{
  "optimizer": "muon",
  "weight_decay": 0.02,
  "adamw_weight_decay_other_params": 0.01
}
Rows from block 1 of the decoder of a small image VAE, named by matrix and row number. Rows with one number belong to one channel. Each number is 50 + 12 x the weight over its row's rms, rounded and kept within 0 to 99. All counts start at 0. After the name is the row's rms in percent of the matrix's.
After each channel's rows are labels from the 100 images, of 14848, where the channel reaches its highest value: "lies over" is the class under the peak. Only what is clearly more common there than usual is listed. The data: seven-segment displays showing three digits.
# convs0: first 3x3 conv (decoder.mid.1.convs.0.weight, 96x96x3x3, each kernel summed), inputs 0-95
# convs1: second 3x3 conv (decoder.mid.1.convs.1.weight, 96x96x3x3, transposed, each kernel summed), outputs 0-95

convs0.14 110:47 35 46 36 52 62 52 52 57 52 51 46 45 54 41 50 57 60 47 51 45 51 53 43 52 47 51 60 66 75 36 61 63 68 45 74 46 49 69 59 45 34 54 74 60 37 36 43 62 49 53 63 54 48 77 68 42 65 43 46 68 74 57 41 67 42 62 61 51 38 19 37 49 60 63 32 76 66 48 42 26 52 70 42 52 52 46 43 48 44 62 33 40 57 61 69
convs1.14 102:38 35 45 33 36 45 49 35 47 40 45 64 51 46 45 44 75 52 50 51 34 63 54 42 44 35 60 37 41 15 61 31 38 37 27 52 54 26 68 56 55 50 51 52 39 39 52 46 46 38 38 60 37 39 55 55 39 28 45 38 68 42 40 45 38 42 55 53 26 47 35 33 44 56 45 45 47 49 58 27 53 43 56 32 52 14 42 51 43 53 47 48 27 64 55 36
lies over: screen

convs0.23 102:47 55 61 59 74 53 60 62 39 47 46 36 47 62 53 52 57 39 51 46 53 41 30 51 50 40 59 73 82 37 33 44 52 40 46 33 56 63 50 41 49 42 36 66 56 57 53 37 54 54 40 46 69 39 15 29 50 49 40 48 47 39 45 56 59 52 50 40 15 52 52 52 52 49 55 41 73 59 39 62 36 47 59 65 48 38 50 51 48 19 53 47 41 55 52 17
convs1.23 100:46 53 46 60 47 45 73 54 45 60 43 54 47 60 55 21 35 37 77 68 60 67 80 49 56 53 48 51 66 49 50 49 56 70 39 49 42 42 43 53 63 39 61 68 48 54 62 59 59 63 75 42 40 29 69 57 46 49 57 49 38 34 45 63 76 61 44 35 52 45 43 62 41 67 40 50 43 54 55 37 69 55 74 51 37 38 47 66 48 57 55 56 72 61 34 53
lies over: surround

convs0.31 095:47 55 44 51 42 63 43 56 46 60 57 69 49 62 49 80 51 68 65 61 45 69 54 40 50 48 51 63 40 47 42 47 46 45 48 59 45 56 70 30 72 57 32 61 26 48 69 52 46 57 64 50 28 54 34 48 41 65 24 34 43 48 60 56 56 39 43 51 59 51 50 77 16 41 42 55 63 42 76 48 35 55 75 40 51 48 53 49 69 64 56 51 45 50 39 55
convs1.31 096:49 74 51 36 57 53 53 41 63 49 34 46 57 42 52 45 58 46 47 39 53 37 34 49 39 38 18 47 41 29 35 53 36 51 53 51 44 56 41 76 21 58 63 45 46 34 55 35 60 37 63 52 29 27 52 63 46 60 56 25 57 76 53 41 51 45 40 36 30 60 60 66 37 37 54 37 51 42 64 53 28 30 53 37 67 48 46 44 45 65 41 57 54 58 53 48
lies over: screen

convs0.24 116:35 41 47 42 39 38 41 47 47 49 52 26 47 37 43 57 64 44 44 23 31 62 34 45 58 51 61 55 54 44 44 29 60 67 48 55 48 66 26 44 37 54 45 35 41 40 70 42 54 57 52 41 43 44 44 49 51 65 43 41 31 17 58 38 51 43 60 58 40 31 66 61 62 49 45 52 61 46 27 57 59 23 42 37 67 44 50 69 42 44 41 38 43 27 53 70
convs1.24 098:48 49 49 51 29 65 29 30 55 46 38 70 39 63 70 44 45 67 53 62 28 57 54 41 54 48 40 55 49 44 43 32 62 47 37 68 53 73 78 40 43 54 35 59 54 55 50 41 76 49 70 49 44 61 65 58 48 66 53 50 67 63 66 54 59 51 30 48 44 48 59 37 33 52 57 48 30 40 59 42 65 33 48 55 31 77 37 41 60 58 53 60 55 63 37 48
lies over: surround

convs0.37 113:39 38 43 60 27 38 56 36 35 41 45 40 31 66 51 49 68 42 55 37 22 34 41 37 57 28 39 55 57 48 47 48 69 44 72 37 51 44 39 30 69 60 57 33 59 57 47 39 53 49 45 36 67 31 37 53 59 24 50 54 36 52 41 39 35 48 35 64 40 44 26 56 53 49 42 53 50 30 36 42 43 42 60 41 49 40 46 49 75 46 66 57 54 57 59 40
convs1.37 104:70 35 62 45 48 44 37 57 79 71 37 61 66 68 50 73 49 75 57 44 47 45 27 44 70 49 39 45 43 48 43 41 60 61 45 53 68 62 27 47 59 48 62 61 41 49 68 51 39 59 46 28 48 62 38 50 41 36 43 39 36 73 51 46 46 58 63 36 41 58 46 35 61 61 33 45 61 66 64 48 57 39 53 58 48 47 54 54 22 49 34 31 56 57 63 54
lies over: surround

convs0.34 087:41 52 51 58 44 32 83 57 55 58 47 34 53 60 60 47 36 65 48 46 58 74 54 55 62 72 46 57 69 40 79 44 44 50 63 46 40 42 47 36 46 45 39 60 59 71 56 39 57 48 75 23 45 53 43 53 69 57 56 41 57 36 55 48 32 54 61 47 58 58 40 52 67 32 38 53 67 47 48 39 29 51 37 60 47 31 39 65 38 72 62 39 37 49 64 55
convs1.34 090:43 53 45 60 51 57 34 55 51 39 50 22 57 58 41 55 62 53 46 32 38 37 41 26 47 54 70 52 45 65 54 64 31 27 57 49 45 62 57 43 52 55 61 71 29 46 29 62 35 63 51 34 53 36 55 29 66 72 51 51 48 47 78 54 48 44 42 45 54 56 49 13 46 66 45 34 54 48 60 51 37 66 36 43 50 44 51 23 61 55 67 61 49 48 49 56
lies over: screen

convs0.79 100:45 35 49 57 46 34 44 38 64 48 37 67 57 53 28 68 30 69 49 46 48 42 23 43 46 36 48 42 54 53 60 47 62 48 48 51 26 57 45 79 43 60 25 55 38 52 41 38 37 24 37 71 38 59 38 50 56 52 62 60 54 31 44 36 47 46 62 44 49 47 55 53 53 46 49 43 41 63 60 46 53 15 44 50 49 64 40 65 45 32 54 78 59 53 42 36
convs1.79 089:74 51 39 36 61 45 48 55 34 52 47 79 64 66 68 63 45 52 34 61 66 65 68 44 47 55 62 41 63 34 64 56 73 52 52 63 40 37 54 46 33 54 44 57 37 74 34 45 46 57 69 59 46 48 56 52 57 39 61 50 61 46 34 45 53 59 44 54 51 41 47 54 60 82 59 60 44 55 55 68 38 42 43 78 42 42 61 51 62 50 45 30 32 60 65 63
lies over: surround